config.yaml
moe_every: 2
shared_expert: true
layers: 10
muon_scale: "match_rms_adamw"
lr: 0.0047
lr_schedule: "wsd_sqrt"
Rows from block 7 of a small audio frame classifier, named by matrix and row number. Rows with one number within an expert belong to one neuron, the router's apart. Each number is 50 + 15 x the weight over its row's rms, rounded and kept within 0 to 99. All counts start at 0. After the name is the row's rms in percent of the matrix's.
Before each expert's rows are labels from the 100 clips, of 14976, where the router gives the expert most weight on average: "lies over" is the class under the peak; "strongest on" is what is common among them. Only what is clearly more common there than usual is listed. The data: tunes sung on syllables by a formant synthesiser.
# router: router (model.blocks.7.mlp.router.weight, 32x128, trained with AdamW), inputs 64-127
# up: expert up (model.blocks.7.mlp.up, 32x64x128), inputs 64-127
# down: expert down (model.blocks.7.mlp.down, 32x128x64, transposed), outputs 64-127

# expert 0
lies over: /æ/
strongest on: vowel: /æ/; deep voice
router.0 097:47 70 46 64 60 37 46 35 65 72 21 33 33 26 42 55 67 48 73 06 50 17 47 40 50 43 56 44 42 54 25 21 51 17 21 35 65 45 56 55 61 39 25 58 58 70 54 74 50 80 77 36 58 22 23 46 58 69 20 71 71 49 64 44
up.0 093:53 58 51 43 34 35 30 79 33 56 68 17 77 25 34 42 69 43 35 38 56 47 38 73 50 27 51 60 35 36 51 58 38 40 54 43 82 57 48 30 52 41 55 37 40 77 55 50 30 77 56 56 57 56 54 42 44 72 26 32 67 38 56 56
down.0 083:48 28 39 41 73 61 63 51 49 45 62 57 40 68 44 62 49 56 48 54 29 58 69 35 83 67 46 55 42 24 65 64 71 64 58 50 53 48 61 53 46 64 46 50 11 15 43 55 53 12 51 50 56 32 67 69 58 27 64 86 62 32 34 48
up.1 076:53 37 37 28 71 47 76 57 62 47 75 41 57 26 66 57 54 56 22 51 30 53 43 31 58 48 45 34 53 63 42 43 25 54 60 69 57 64 27 49 64 72 78 40 67 51 58 75 40 63 43 49 39 22 55 50 50 61 62 43 34 25 51 35
down.1 091:39 40 50 58 41 50 14 51 62 80 63 62 11 37 47 64 33 54 39 48 43 42 39 51 69 16 55 50 44 56 33 41 61 71 33 41 64 42 54 33 30 41 51 45 45 53 50 54 63 41 34 35 56 53 27 67 67 42 32 55 61 42 69 70
up.2 065:54 35 31 49 69 71 42 54 31 26 51 43 43 52 63 48 43 63 36 58 18 43 64 18 43 35 55 43 35 59 51 67 46 60 66 64 60 36 56 62 37 27 39 53 35 70 41 55 40 67 49 64 78 17 50 68 48 58 34 77 53 52 39 51
down.2 072:63 48 51 27 32 41 46 47 27 85 30 40 40 58 35 37 72 49 55 60 68 46 60 53 79 39 57 76 64 64 52 40 62 33 51 31 42 65 61 44 73 38 40 53 54 32 42 31 85 36 22 69 16 47 62 81 48 54 13 30 73 53 84 47
up.3 072:44 62 40 28 40 42 67 78 52 49 93 35 65 59 33 76 60 50 45 61 63 27 39 65 62 51 44 61 73 75 48 39 44 44 45 26 78 31 47 58 30 64 47 36 63 49 54 51 38 53 65 40 39 17 52 40 63 53 73 43 50 27 64 60
down.3 074:78 32 48 41 48 78 33 52 48 65 25 36 36 50 42 31 36 28 55 57 46 46 61 49 80 54 35 26 29 39 55 49 69 20 69 50 48 31 70 47 74 61 60 40 45 65 55 18 45 58 31 54 63 43 17 24 32 46 61 63 57 64 28 37
up.4 121:51 52 55 73 60 82 39 32 17 36 39 23 50 50 54 26 78 55 52 63 71 50 62 46 48 71 52 30 48 55 31 69 37 57 55 23 19 47 46 55 67 43 40 71 60 43 70 41 32 80 61 41 74 59 30 44 66 55 36 28 63 63 57 41
down.4 116:65 62 50 17 33 30 64 53 71 54 56 49 46 43 49 47 15 37 36 45 46 46 48 56 52 45 36 52 62 63 55 58 72 49 47 57 60 59 41 51 14 60 39 63 52 47 36 66 80 30 27 50 31 33 82 57 18 38 60 53 47 58 47 48

# expert 19
lies over: /i/
strongest on: vowel: /i/; consonant: /m/; muffled (low-pass)
router.19 072:35 51 35 33 58 69 45 45 59 70 60 61 36 43 47 34 62 39 40 60 19 55 61 41 50 48 42 55 28 47 64 56 32 58 65 50 81 43 60 39 51 59 48 34 82 42 56 41 81 47 21 66 53 25 53 23 49 50 26 43 24 43 53 35
up.0 134:36 61 29 47 69 65 74 34 33 37 65 73 56 42 35 38 48 56 42 39 51 55 65 32 52 72 36 47 63 59 46 55 28 65 38 45 95 44 82 49 50 49 43 42 45 63 60 42 44 46 21 51 83 45 61 36 55 54 56 67 25 54 63 33
down.0 114:48 54 43 56 56 51 30 41 29 15 58 31 68 52 34 49 59 51 36 49 49 69 99 25 72 34 35 43 59 56 22 54 66 40 41 71 28 52 40 53 82 33 53 46 25 55 69 53 45 41 40 58 33 42 49 55 43 39 49 70 42 56 40 50
up.1 106:54 30 64 68 33 53 49 39 60 50 62 44 30 56 58 38 94 44 58 68 52 39 46 48 35 69 50 54 13 50 53 71 24 24 55 37 62 29 70 35 55 40 46 52 71 61 65 51 56 28 57 47 48 42 40 48 88 45 40 65 61 39 78 37
down.1 105:67 53 34 44 61 48 69 76 51 46 45 56 93 62 26 53 46 36 37 38 29 74 78 47 34 38 33 44 55 91 38 66 63 80 57 45 49 51 34 49 39 57 66 71 56 57 62 52 61 46 41 57 57 58 76 63 24 45 77 57 25 76 31 33
up.2 090:51 60 58 30 34 54 68 54 49 40 58 38 43 49 56 66 32 46 57 80 51 56 35 56 67 47 36 34 90 50 60 47 34 53 68 54 52 62 46 22 60 46 53 64 54 59 34 30 58 33 49 48 77 42 50 44 80 46 54 47 53 83 24 32
down.2 093:47 50 35 43 71 60 44 30 30 45 51 72 91 70 50 51 52 26 32 42 54 56 44 75 59 47 61 32 32 48 18 56 52 60 25 53 33 68 64 75 46 61 50 34 36 55 28 85 61 67 44 47 54 46 61 55 34 70 53 42 52 54 85 59
up.3 079:59 38 53 79 67 40 38 57 51 70 19 45 54 40 57 46 26 50 51 53 54 90 46 32 34 41 66 20 42 62 51 42 37 46 45 52 79 49 27 67 52 41 59 67 56 88 53 44 72 37 38 67 25 56 43 34 42 39 52 59 29 35 42 44
down.3 086:39 32 45 24 32 65 36 79 34 64 52 39 50 39 27 43 54 30 58 49 46 28 33 48 52 52 68 32 84 52 44 30 41 59 37 44 65 41 71 52 43 48 62 61 71 34 63 30 73 53 60 49 54 43 33 32 58 29 59 36 53 72 59 79
up.4 104:36 34 44 39 53 45 43 70 48 57 61 49 30 30 53 59 41 50 20 59 36 47 57 46 26 41 51 75 41 32 47 59 30 60 75 52 61 29 75 30 22 50 57 48 48 24 34 43 42 67 70 58 53 47 69 42 53 57 45 28 37 40 65 54
down.4 098:61 51 52 55 64 65 60 50 60 63 30 61 39 63 50 36 57 55 51 39 50 63 58 30 43 48 55 38 62 58 41 55 30 37 14 49 67 72 36 77 59 23 27 39 51 46 59 38 52 55 65 70 66 42 28 63 50 54 28 61 65 54 58 47

# expert 27
lies over: /ɑ/
strongest on: vowel: /ɑ/; clipping; child-like voice
router.27 079:56 63 47 91 55 55 53 42 44 54 54 29 73 45 62 55 78 46 40 21 58 30 41 52 55 47 59 50 24 37 39 58 46 72 31 31 62 69 41 70 68 37 54 49 48 83 67 34 22 17 60 66 56 41 25 49 31 72 40 25 63 54 72 53
up.0 082:61 62 57 40 62 64 62 56 72 55 48 40 60 35 46 60 63 52 56 34 52 45 54 51 46 52 22 40 59 40 62 59 47 41 66 64 50 55 55 43 51 76 34 29 60 58 56 55 33 29 57 60 35 65 44 62 22 46 69 63 49 69 18 46
down.0 094:32 15 54 51 55 52 31 45 62 75 69 50 60 62 24 68 42 82 37 59 41 81 49 56 38 67 57 37 49 66 18 58 54 49 55 60 52 33 84 68 62 08 35 43 35 21 67 29 54 60 39 51 62 48 74 48 37 39 81 47 55 30 55 48
up.1 107:53 61 19 65 40 72 52 31 41 49 41 56 45 74 50 79 44 51 52 58 56 67 60 47 35 41 44 46 46 52 40 40 34 51 41 39 88 57 55 36 56 48 79 50 40 38 45 53 73 71 40 05 75 48 64 32 67 59 81 74 68 29 43 68
down.1 095:53 62 96 49 76 54 54 60 46 26 60 60 65 52 52 55 14 55 63 38 70 34 56 41 30 65 52 83 43 45 38 43 51 28 69 33 47 48 59 80 45 52 45 41 68 33 42 48 26 66 64 69 43 34 46 42 44 20 28 48 51 57 80 51
up.2 105:44 33 45 28 48 42 24 56 71 27 62 76 60 44 49 78 50 60 27 65 57 38 43 38 19 42 48 55 46 45 39 31 51 83 63 49 67 44 56 64 45 28 34 31 39 63 33 51 23 47 49 65 31 46 73 67 58 50 74 44 28 35 53 65
down.2 098:38 50 31 68 30 73 88 48 40 65 36 28 60 69 55 78 44 42 37 52 51 55 43 74 46 25 45 57 65 18 56 35 50 67 51 74 44 37 33 59 58 58 64 66 31 39 41 36 51 76 74 33 69 43 45 61 28 45 36 51 52 46 52 49
up.3 075:55 49 18 34 32 93 38 54 46 41 26 42 63 51 33 84 52 50 51 40 44 48 67 62 53 67 63 66 42 30 66 61 59 33 60 10 61 66 40 64 30 78 60 45 26 71 35 68 81 50 62 53 53 24 48 43 49 45 74 48 47 82 72 59
down.3 081:24 36 64 59 53 44 35 29 55 37 57 70 57 86 63 65 54 37 55 45 48 66 21 44 43 55 50 64 54 80 44 38 48 27 36 80 65 42 66 63 63 42 40 43 47 27 53 55 32 46 51 33 62 65 22 39 57 76 44 62 09 31 43 62
up.4 102:60 59 36 40 56 43 54 44 22 18 27 67 49 55 39 34 25 48 46 28 42 51 57 45 42 35 47 45 59 54 51 31 64 64 54 73 58 71 48 51 34 42 42 45 51 35 39 57 85 43 33 49 58 41 62 48 47 53 84 62 61 69 76 54
down.4 086:31 21 66 52 52 54 51 40 46 52 61 48 69 77 41 84 62 56 47 61 59 22 29 61 31 69 52 65 66 94 43 66 42 67 50 29 48 39 39 44 55 64 58 51 68 75 56 63 25 48 80 70 44 33 29 46 70 56 42 43 33 36 65 39

# expert 7
lies over: /i/; /t/
strongest on: vowel: /i/; reverberation; consonant: none
router.7 130:36 44 46 50 38 55 74 41 63 40 29 71 36 50 36 50 25 40 41 77 55 67 48 52 19 31 43 37 57 67 65 48 42 56 55 64 24 60 46 37 74 37 67 51 47 40 75 51 76 49 22 49 18 33 67 61 70 48 65 40 60 32 38 45
up.0 089:57 39 69 65 40 46 61 60 48 47 51 59 45 52 63 80 34 64 37 67 51 34 64 36 48 40 44 41 42 52 20 27 56 63 49 47 52 53 76 53 32 38 52 65 72 38 59 41 61 82 80 68 66 11 45 48 40 22 65 32 32 50 62 56
down.0 092:62 62 46 57 69 27 39 66 38 42 48 61 37 53 53 29 38 71 43 69 44 56 60 57 16 41 56 80 31 25 35 69 73 82 36 51 54 39 33 37 56 41 53 48 54 44 39 68 31 55 42 59 64 59 55 35 35 57 62 56 43 17 72 59
up.1 092:23 57 67 22 46 52 50 28 39 60 41 37 48 71 58 44 72 46 32 39 19 65 57 20 23 83 46 33 46 58 53 51 40 49 46 48 26 45 59 65 44 50 50 68 51 50 64 65 70 53 51 53 64 27 73 34 56 61 60 70 66 48 56 33
down.1 098:58 48 52 66 47 37 66 65 49 10 59 40 66 50 37 60 44 49 67 91 58 56 64 49 43 39 67 55 61 40 53 73 56 34 54 53 68 42 32 46 47 93 41 72 31 45 49 35 00 54 44 58 56 61 44 40 53 42 33 45 10 44 71 38
up.2 094:50 63 38 31 58 39 46 29 28 44 67 99 51 56 46 48 27 58 46 57 37 40 46 47 34 47 50 63 27 43 62 52 49 54 41 52 52 51 16 48 50 69 50 54 43 63 82 74 61 57 21 47 33 55 45 53 52 56 46 68 57 60 45 62
down.2 103:45 68 52 44 64 47 50 66 71 53 64 40 35 75 67 41 54 44 43 75 24 68 53 43 39 52 46 25 47 45 38 52 57 57 74 66 90 31 59 27 34 65 56 56 87 64 37 62 36 25 37 65 61 35 65 36 51 33 67 38 20 42 39 58
up.3 086:55 60 06 52 70 24 26 30 66 46 36 52 63 73 41 65 48 43 49 41 41 45 58 43 52 39 53 53 48 26 54 34 68 31 59 55 74 21 36 75 67 56 35 54 27 43 63 78 44 29 63 44 51 62 28 12 44 45 72 58 52 42 47 56
down.3 095:21 42 44 36 27 62 26 48 50 65 57 42 24 36 61 34 53 22 40 51 46 60 45 45 41 24 43 63 26 61 55 59 48 48 29 44 56 52 53 39 14 60 62 53 57 52 51 43 51 58 37 57 73 43 90 45 35 51 55 42 25 55 52 49
up.4 111:55 63 60 39 76 93 45 26 42 28 50 40 60 60 52 40 35 48 51 62 39 77 74 49 43 60 45 46 37 61 22 70 61 30 50 41 83 55 35 35 43 58 48 51 44 65 15 59 55 73 47 48 45 68 40 54 58 49 39 65 39 37 29 64
down.4 122:52 59 68 53 74 64 36 70 53 26 55 57 42 58 52 59 58 32 54 40 72 42 72 32 75 54 49 39 38 35 53 72 77 48 41 39 51 48 54 58 33 55 44 36 46 55 59 45 60 33 31 60 68 21 35 50 48 62 47 26 57 59 59 50